From a checkpoint of a small segmentation model.
Data: trained on renderings of 100 made-up gadgets, each built of a few solids, in any pose, 23.6 epochs.
Rows from block 5, named by matrix and row number. Rows with one number belong to one channel. Each number is 128 + 32 x the weight over its row's rms, rounded and kept within 0 to 255. All counts start at 0. After the name is the row's rms in percent of the matrix's.
# convs0: first 3x3 conv (model.mid.1.convs.0.weight, 128x128x3x3), inputs 121-127, a 3x3 kernel for each
# convs1: second 3x3 conv (model.mid.1.convs.1.weight, 128x128x3x3, transposed), outputs 121-127, a 3x3 kernel for each
convs0.0 087 [105 131 106 117  84  79 102 101 145  98  85 145  41 152 114  51 122 107  90 171  97  98 105 125 100 120  98 104 145 123  79  63 177 104  87 144 156 134 105 170 131 119 228 148 155 112 145 160 134 122 117 140  39  99 171 153 114 136  70  95 140  92  85]
convs1.0 092 [145 107 126 153  74 175 144 165 172 115 127 143 138 138 182 102 151 140 139 121 105 114  72 134 115  71 118  83 109 134 142 115 124 147 149  41 110 120 108 116 170 104 116  82 146 119 147 103 119 123 204 148 127 133 149 141 167 114 169 117 158 112 139]
convs0.1 110 [ 97 160 139  99 117 109 145 174 139 117 102 178 126 157 141 148  86 105 140 162 121 125 123 164 109 164 179 108 128 128 189 130  90 149 125 126 136 144  89 106  93 188 114 209 169 136 160  88 118 180 137  90  98 123 126  88 154 115 127 134 137  76 119]
convs1.1 110 [134 184 139 111 121  77 177  95 126 131 116 117  37 121 152  20  22 112 148 140 167 116 150 103 115 158  57 132 128 109 143 126 135 155  84  97  92 129 112 110  79 127 114 102 102 126 150 159  97 114 166 210 113  97 134 181  92 169 138 120  47  95 173]
convs0.2 110 [160 166 132  88 157 124 122  94 113  93 113 134 117 110  89 155 135 126 164 118 188  79  74 194 123  79 131 164 135  95 119 158 117  81 159 102 122 149 123  99  71 178 167  97 123 114 107 173 205  43 142 151 134  84 117  68 120 154  96  37 100 180  92]
convs1.2 107 [135 115 145 122 153 160 110 117 145 125 114 132 172 162 164 126 172 117 108  88  90 147 140  91 102 175 125 125 134 150 163 151 113 143 150 128 157  87 142 122 175 128 145 135 143  76 133 202 183 130  72 163 134 132 147  80 117 173 149 109 180 151 160]
convs0.3 099 [137 125 165 136 103 103 163 133 113 169 132  95 231 104 122 147  99 123 111 119 133 127 151 103  80 106  79 134  88 167 126 129 155 128 104 169 141 139 102 150 113 107 220 138 143 103 123 136 101 122 140 107 101 166 127 138  60 138 129 123 128 133 149]
convs1.3 104 [102 179 185 100 149 131 117 197 180 129 101 131 137 105  16 130 135  76 135 135 137 141 132 106 122 153 133  95 124 112 124 138  81 126 135 124 138 141 129  98 204  99 112  60 133 129 105 137 146 104 181 156 193 169 123 145 148 127 155 155 167  91 130]
convs0.4 096 [ 83  51 123 191 141  74 155  91  91 122 114 153 152 125 165  80 133 143  96 107 118 160 131 130 151  90 133  84 111 160 151  74 109  79  76 154 129 159 132 152 106  90  77 128  90 149 134 144  17  92 132 172 110 172 156 159 213 139 149 105 136 143 148]
convs1.4 093 [121  68  65 136 135  67 150 140 123 149 174 145 159 138 114 134 137 117 134 162 126  96  99 133 132 110  56 119 146 172 143  95 118 132  81 141 165  89 200 182 165 109 163 124 169 109 172 124 171 202 184 146 131  91  90 135 163 146 138 121 126 124 166]
convs0.5 099 [124 126 129 131 167  94 192 118 107  30  37  95  90 148 137 190  90 149 147 131  98 143 126 138 136  94  84 116 122 116  88 135  91 145 140 117 113 124 133 117 118 111 118 140 148 154 117 112 107  75 129 145 145 115 179 147 185  93 111 150 130 129 135]
convs1.5 103 [123 121 134 128  65 103 149 121 119 155 160 153 149 100 162 131 164 203 135 134 107 170 119 123 139  99 193 164 182 119 102  79 174 110  99  72 113 169 169 126  98 139 139 142 196 131 106  93 139 124 127 120 153 112 121 172  91 123 163 131 215  97 103]
convs0.6 096 [143  78 112 185 128 153 165 114 163  89 127 151  95 107 152 129 109  32 175 107 105 111 120 122  89 109  92  91 145 189 110 202 134 103 112 105 143 109 148 141 167 111 133 141 142 145  80 154 143 109 121 183 168  95 165 129 168 107 137 145 114 162 127]
convs1.6 097 [137 165 131 151 151 120 171 180  80 186 150 172 131 112 153 145 151 143 126 142 133 125 172 126 156  99  70  85 129 147  87 114 143 161 160 141 136 153 185 102 112 116 111 135  86 166 108 105 115 116 127  96 158 141 158 107 209 145 121 163 151 134 109]
convs0.7 106 [168 105 125 135 107 132 114 126 117 143  82 105 139  84  85 130  98 109 154  80 103 171 117 102 179  94  77 155 172 100 108 171 125 109 136 144 100 156 151  84 108 114 123  94 116 123 163 150  40  89 133  98  26  99 136 163  58 180 125 133 175 115 157]
convs1.7 093 [154 150 136 157  92  34 147 124 134 146 138  65 144 169  12 113 142  75 112  89 111 158 138 105 135 145 151 104 112 157 132 109 139 146  95  94 143 156 109 213 111 124 185  79  69 166 183 148 120 119 189 113  77 127 123 129 106 143  98  81 155 112 123]
convs0.8 100 [100  86 106 143  92  95 148 136 132 120 115 126  91 111 152  84 140 106 120 129  96 113  88 117 126 162 136 143 121 169 117 120  97 125  72 132 151  97  74 129 120 102 145 128 107 149 150 116  65 166 106 104 154 119 113 200 101 160 119 142 168 115 173]
convs1.8 100 [170 111 101 133 150 145 106 135 120 126 109 152 124 149 162 147 127 110 123 161 106 157 130  93  98  88  89 138 134  94 170 114 114 134 146 100 114 128 135 104 125  75 109  81 178 124 148 117 169 131 147 133 152  94 119 172 118 104 134 160  69 153  88]
convs0.9 099 [ 96  65 183  42 153 158 159 120 167  93  84 128 100 116 129 177 123 167 117 129 113 139 116 125 194 105 161  53  79 107  88 119 122  74 151 129 118 110 106 117 101 104 142 115 153  99 184 119 143  90 145 108 160 135 131  82  90 135  83  94 100 156 145]
convs1.9 098 [111  80  89 119  81 155  84 121 135 140 172 150 206 127  96 125 167 145 145 195 155 115  98 134 114 110 105 109 154 116 149 128 179  59 120 134 107 136 152 136 123 135 152  78 156  85 129 135  97 152  72 107 156 162 129 189 113 126  93 162 147 144 168]
convs0.10 106 [ 21  87 166 130 129 111 124 115  72 149 164 187 158 202 175 141 193 122 125 121 105 139 173 150  64 117 182 165  85  84 135  95  98 110  85 113 157 130 143 124 157 178 169 130  95  84 115 111 185 135 150  47 120 150 145 124 152 174 123 151 164 163 142]
convs1.10 095 [182 134 167 154 193 181 112 139 202 102  86  82 147  39 118 125  95 131 181 112  99 166 127 132 130 148 135 115 180 114 181 162 132 141 161 121 151 187  83 132 186 138 134 137  96 117 150 170 199  98 101 175 136  86 148 134 101  92 169 136  72 111  98]
convs0.11 101 [179 204 145 152 109 124  98  63 130 146 165 144 136 135 118 109 199  93 149 155 123 151  92 139 110 171 111  77 132 123 144  88 106 157 117 110  90 111  91 117  87 126 108  90  64 125  94 128 154 196 140  97 101 153 104 176 155  92 162 151 124 187 209]
convs1.11 094 [ 91 126 198 118 163 171 108 119 136 102  96 157 134 129 141 118 119 109 113 132 149 160 135 114 123 115 169 126  78 126 138 137  90 149 106 156 153 140 146 123 124  64 158 105 100 180 134 120 137 133  76  99 125 173 123 103 108 153  90 102 122 125 112]
convs0.12 090 [194  83 173 137 118 133  93 107  95 106 149  59  86  90  99  38  42  53  96 136 147 101 115 112 103  84 118 163 149  96 111 112 100  57 113 130 149 149  92  84 133 119 112  60 146 138  97 104 157 113  43  94 133 208 139 162 188 138 171 138 153 168 171]
convs1.12 099 [124 147 137  97  99 146 136 168 148 135 221 137  89 102 104 106  59 134 157 167 173 136  92  91 130  96 149 116 117 125 176 107  72 101 121 129 106  90 150 216  93 111 104 133 139 105  71  82  73 163 140 162 126 156 133 127 117 163  77 110  60 172 112]
convs0.13 111 [142 111 125 172  81 137 166 166 163 159  67  69 151 127  93 123 136  84 136 173  73  94 115 124  98 103 167 103  52 110 173  83 117 106  99 134 134 119  77 106  97 161 127  73 138 112 124 159 131 119 114 119 124 133  54 182 101  90 145 161 115 102 140]
convs1.13 101 [103 126 145 111 159 156  89 172 196 131 158 152 104 110 107 255 148 109 104  80 123  90 130  58 130 122 113 142 115 137 127  83 124  78 106 104 104 107 127 158 135  98 152 156 110 167 104 158  75  90 152 145 147 151 115  74 137  86  71 135 112 160 164]
convs0.14 102 [184  85  86 143 107 147 108 147 120 140 112 111  69 116 172 127  86 161 128 140 114 134 136 106 153 102 168 175 117 165 111 110 104 139 152  89 156  92 104 148 160 138 130 143 157 101 145  66 110 121 150  93 159 101  94 146 216 141  70 159 183 113 102]
convs1.14 097 [173 177 177 114 139  59 122 113 102 133 131 155 176 189  95 186 136 119 101 145 127 179 165 121 142 147 116 118 134 169  86 136 160 134 133 117 150 129  97 108 145 149 122 158 118  90 161 144 133 124 107 144  78 125 105 121  95 129 178 109 152  99 139]
convs0.15 095 [169 195  80 129 172 122 105 122 104  89 159 126 164 100 147  80  91 119 151 112  68  86 185  83 129 145 146 101  69 140 109 136  83 111 122 128  96 104 135 141 171 125 156 120 137  87 116 127 103 119 160 191 164  95 137 118 143 138 143  71 108 138 174]
convs1.15 104 [169 126  71 165 111 114  93 118 112 171 107 203 156  71 115  86 150 165 148 161 159 137 103 131 176  85  95 139 152 121 166 116 133  89 127  91 114 155  80  98 160  41 112 168 133 106 156  65 173 122 148 162 178 230 155 145 125 113 172 151 104 120 152]
convs0.16 098 [151 140 164 103 111 165 139 152 129  87 120 129 171 116 163 132  80 149 140 130 145  88 180 100 113 114 103 120 142 113 182 132 118 131 134 167 136 138 139 136 147 112 178 120 155 126 118 145 106 170 120 182 146 150 180 132 104 144 105 111 101 130 123]
convs1.16 106 [ 71 131 140 133 115 197 145 148 187 166 141 162  93 159 161 119  44 176  83 112 120 124  84 187 144 171 101 132 156 151 108 159 107 108  67 191 104 145 113  83 135 180 126 147 143 118 104 154 131 106 153 110 131 111 147 155 167 135 107 132 175 128 135]
convs0.17 094 [170 153 153 129 109 135 134 147 147 139 187 135 153 173 118  91 101 136 180 113 135 125 136 151 132 108 143  88 132 213 164 158 165 141 102 170 113 120 131 134 137 125 159 141  96 138 126 104 124 152 133 114 146 157 202 118 166 185 166 138 117 120 116]
convs1.17 096 [148 131  95  97 108 183 106 172 150 133  60 148 157  75 106  93 123 133 123 124  94 171 131 165 129 122 120 173 116  52 143  77 115 111 184 122  81 124 120 111 135 189 163 153 128  98 109 165 134 118 129 152 152 113 111 152 148 184 154  96 150 147 127]
convs0.18 096 [176 134 123 110 130  96 158 101  92 107 117 134 143 123 106 176 110 168 164 125 149 151 157  93 171 149 124 152 153  91 137 136  75 177  99 132 129 135 134 105 105 124  99 131 126 146  82 109 184 117 166 147 110 161 130 143 124 147 126 107 130 124 102]
convs1.18 091 [166 188 100 180 164  77 120 119  98 202 116  80 177 138 102 180 149  96 124 113 127 166  81 132 183  97 120 157  81 144 194 126 131 158 178 125 143 146  97 189 194 142 153  86 113 164 121 115 151 135 111 145 108 123 102  98 169 128 145 124 109 107 125]
convs0.19 112 [102 134  91 170  96 126 158 103  97 177 143 149 134 152 116 122 145 118 137 129 145 176  89 151 153 159 157 184 124  83 164  93 159 131 128 139  88 140  91 123 139 140 126 137 124 162 137 123 133 131  72  96  33 129 126 155 126 162 114 132 101 133 141]
convs1.19 112 [107 171 179  98 104 108 131 125 112 128 139 194 186 139  97 227 166 202 142 153 117 132 109 130 121 150 158 123  78 114 103 115 149 105 143 113 133 112 114 146 129 117 104  52 182 135 126 147 128 128 112  57 166 154 127 153 176 167 130 153 131  89 131]
convs0.20 093 [124 151 102 110 147 160 151  85 104 118  98 142 120 102 101 157 130 152 102 176  99 132 150 127 191  65 123 154 137  57  99  80 115 116 132 117 115  76 101 133 140 173 151 141 175 105 138  97 136  70 136 171 144 205 108 157  86 133  90 131 136  99  92]
convs1.20 099 [ 77 101 133 139 113 117 137 119 134 155 121 140 145 136 111 176 136 109 141 191  46 104  68 163 129 139 125 137  89 177 144  99 144  91  94  99  79 146 151 133  98  79 223 153 132  66 138 119 117 161 180 191 176 175  98 181  40 135 137 105 139 153 160]
convs0.21 103 [137 108  75 132 114  82 110 147 127 165 165 149 182 159 160 147 142 169 151 113 161 162 134 137 135 116 151 127 111  53 122  90  70 126 112  71  74 125 105  60 102 106 153  82  77 183  68  98 136 110 140 166 126 121 154 141  79 112  85 126 102  72 128]
convs1.21 102 [127 133  96 166 127  34 129 175  76 192 114 109 143  98 147 139  67  90  97 181 144  89 112 129  93  93 131 124 152 136  83 156 123 106 149 142 150 110 146 143 117 104 151 156 130 153 102  87 113 112 147 137 104 167  97 174 158 114 198 156 176 104 137]
convs0.22 096 [110 175 150  68 106 142  95 140 164 141 101 109 149 157 103  58 155 131  72  76 129 131 123 169 127 136 139  76 138  92 156 104 124 152 135 185 200 118 156 153 139 143 163 223 102  63  73 115  68 116 144 106 131 118 121 145 130 194 132 211 176 112 120]
convs1.22 098 [ 93  86 136 114 131 193 188 201 130 155 167 123 159 128 100 124 163 107 174 102 102  96  84 142 135 165 181 141 144 103 103 115 122 111  98 151 129 105 198 137  95  97 107 131  46 121 133 189 161 159 108 134  91 191 145 115  86 121 158 144  91  85 128]
convs0.23 107 [101 117 120 116 156 146  96 114 114  69 159 162  76 135  93  98 105 110 162  90 112 128 122 145 134 109 118 180 155 144 161 148 140 119 149 143 132 141  99 135 175  39 139 125 123  88 147 115 112  92 107 124  99 129 113 140 120 184 123 122 143 140 115]
convs1.23 104 [154 125 138 130 166 146 100 102 130  88 127 121  48  57 171  77  83 133 158 149  92 100 134 175  89 123  82 142 136 141 136 151 159 134 108 173  93 153 103  97 133 175 108  54 119 125 126 118 149 127 152 132 155 133 134 150 102 121 127 128 121  91  85]
convs0.24 102 [123 139 116  99 142 127 102 156  84  87 116 180  95 120 181 111 103 119 144 118 126 138 104 122 106 155 122  88   8 170  83 118 122 147 102 119 173 125 120 146 137 171  92 234  94 111 133 158 111 125 117 134  95 120 128  99 114 135 163 150 100 142 113]
convs1.24 103 [127  65 142 126 132  72  68 163 106 118 131 215  85  92 221  96 144 155 132 138 170 127 113 152 169 132 187  98 187  59 131 120  84 127  80 134 153 137 208 120 144  81  98 107 151 108 180 178 110 148 105 138 124 124  76 157 104 108  81 111 106  88 110]
convs0.25 096 [222 106 137  94 143 121 111 113 149 120  52 133  97 169  81 136 124  90 140 122 131 121 101 120 216 154 165 108 100 126 113 140 150 127 107 124  95 167 124 118 106 135  80 133 143  77 131 138 147 102 108 131 129 192  75 123 152 152  97 154 138 157 170]
convs1.25 102 [134 146 179 180 183 105 153 136  92 230 184  87 166 130 176 113 188  77 151 144 114 116 190 134 137 129 181  62 133 105 129 171 181 106 206 147 124 147 123 131  73 151 131 159 139 120 152 117 157 159  67 227 122 152 154 119  73  62 140 190 152 142 119]
convs0.26 097 [103 131 126 119 162 148 136 109 132  93 152 114 192  98  89 194 125  70 178  96  91 117 114 157 133 110 100 106 103 138 147 106 135 128 115 109 153 176 142  77 170 167 156 175 103 187 112 132 159 169 118 129 119  89 118  97 169  58 119 133 111 137  84]
convs1.26 100 [154 110 153 120  88  88 100  70  97 132 129  67 156 143 175 112  91 169 145 121 117 140 161 100  91 102 171 161 103 119 107 147 121 152  30 110 155 140 132 108 155 194 120  92 127 142  95 136 107 143  91 112 109 118 163 140 160 140 160 111 130 128 142]
convs0.27 105 [ 50 136 127 112 136 110  99  79  95 122 120 132 169 120 132 170  91 117  89 131 114 138 130 159 142 141 119 175 116 165 127  62 212  97 110 153 114 123 110 205 101 141 150 111 115 143 145 122  62 135 139  57 138 130  95  94 177 152 137 134 146  93 206]
convs1.27 105 [123 131  87 112 168  89  92  95 123 144 101 119 124 124 112 137  75 102 183 126 113  80 138  92 161 163 132 161 112 170 123 129 133 127 102 112 115 121 101 105 128  87 115 104 206 125 167 163 111 125 165 177 116 128 150 107 153  87 186  78 126  75  92]
convs0.28 099 [ 85  92 143 112 110  73  76  67 133 150 112 149 130 148 107 140 161  84 118 127 134 160 148 170 164  97  97 127 151 116 130 116 146 125 122 194 117  79  97  70 120 141 125 107 155 119 126 110 100 145 166  96  70 147 156 139 129 170 162  80  89 116  65]
convs1.28 098 [ 89 124 117 123 145 127 130 173 138 138  96  59 189  91 130 119 128 138 187 111  80  66 143  84  86  64  77 140 125 151  93 145  78 118  72 160 104 139  86 133 116 137  99 112 158  74 114 132  98 142 192 158 150 111 168  94 158 158 129 107 129  76 128]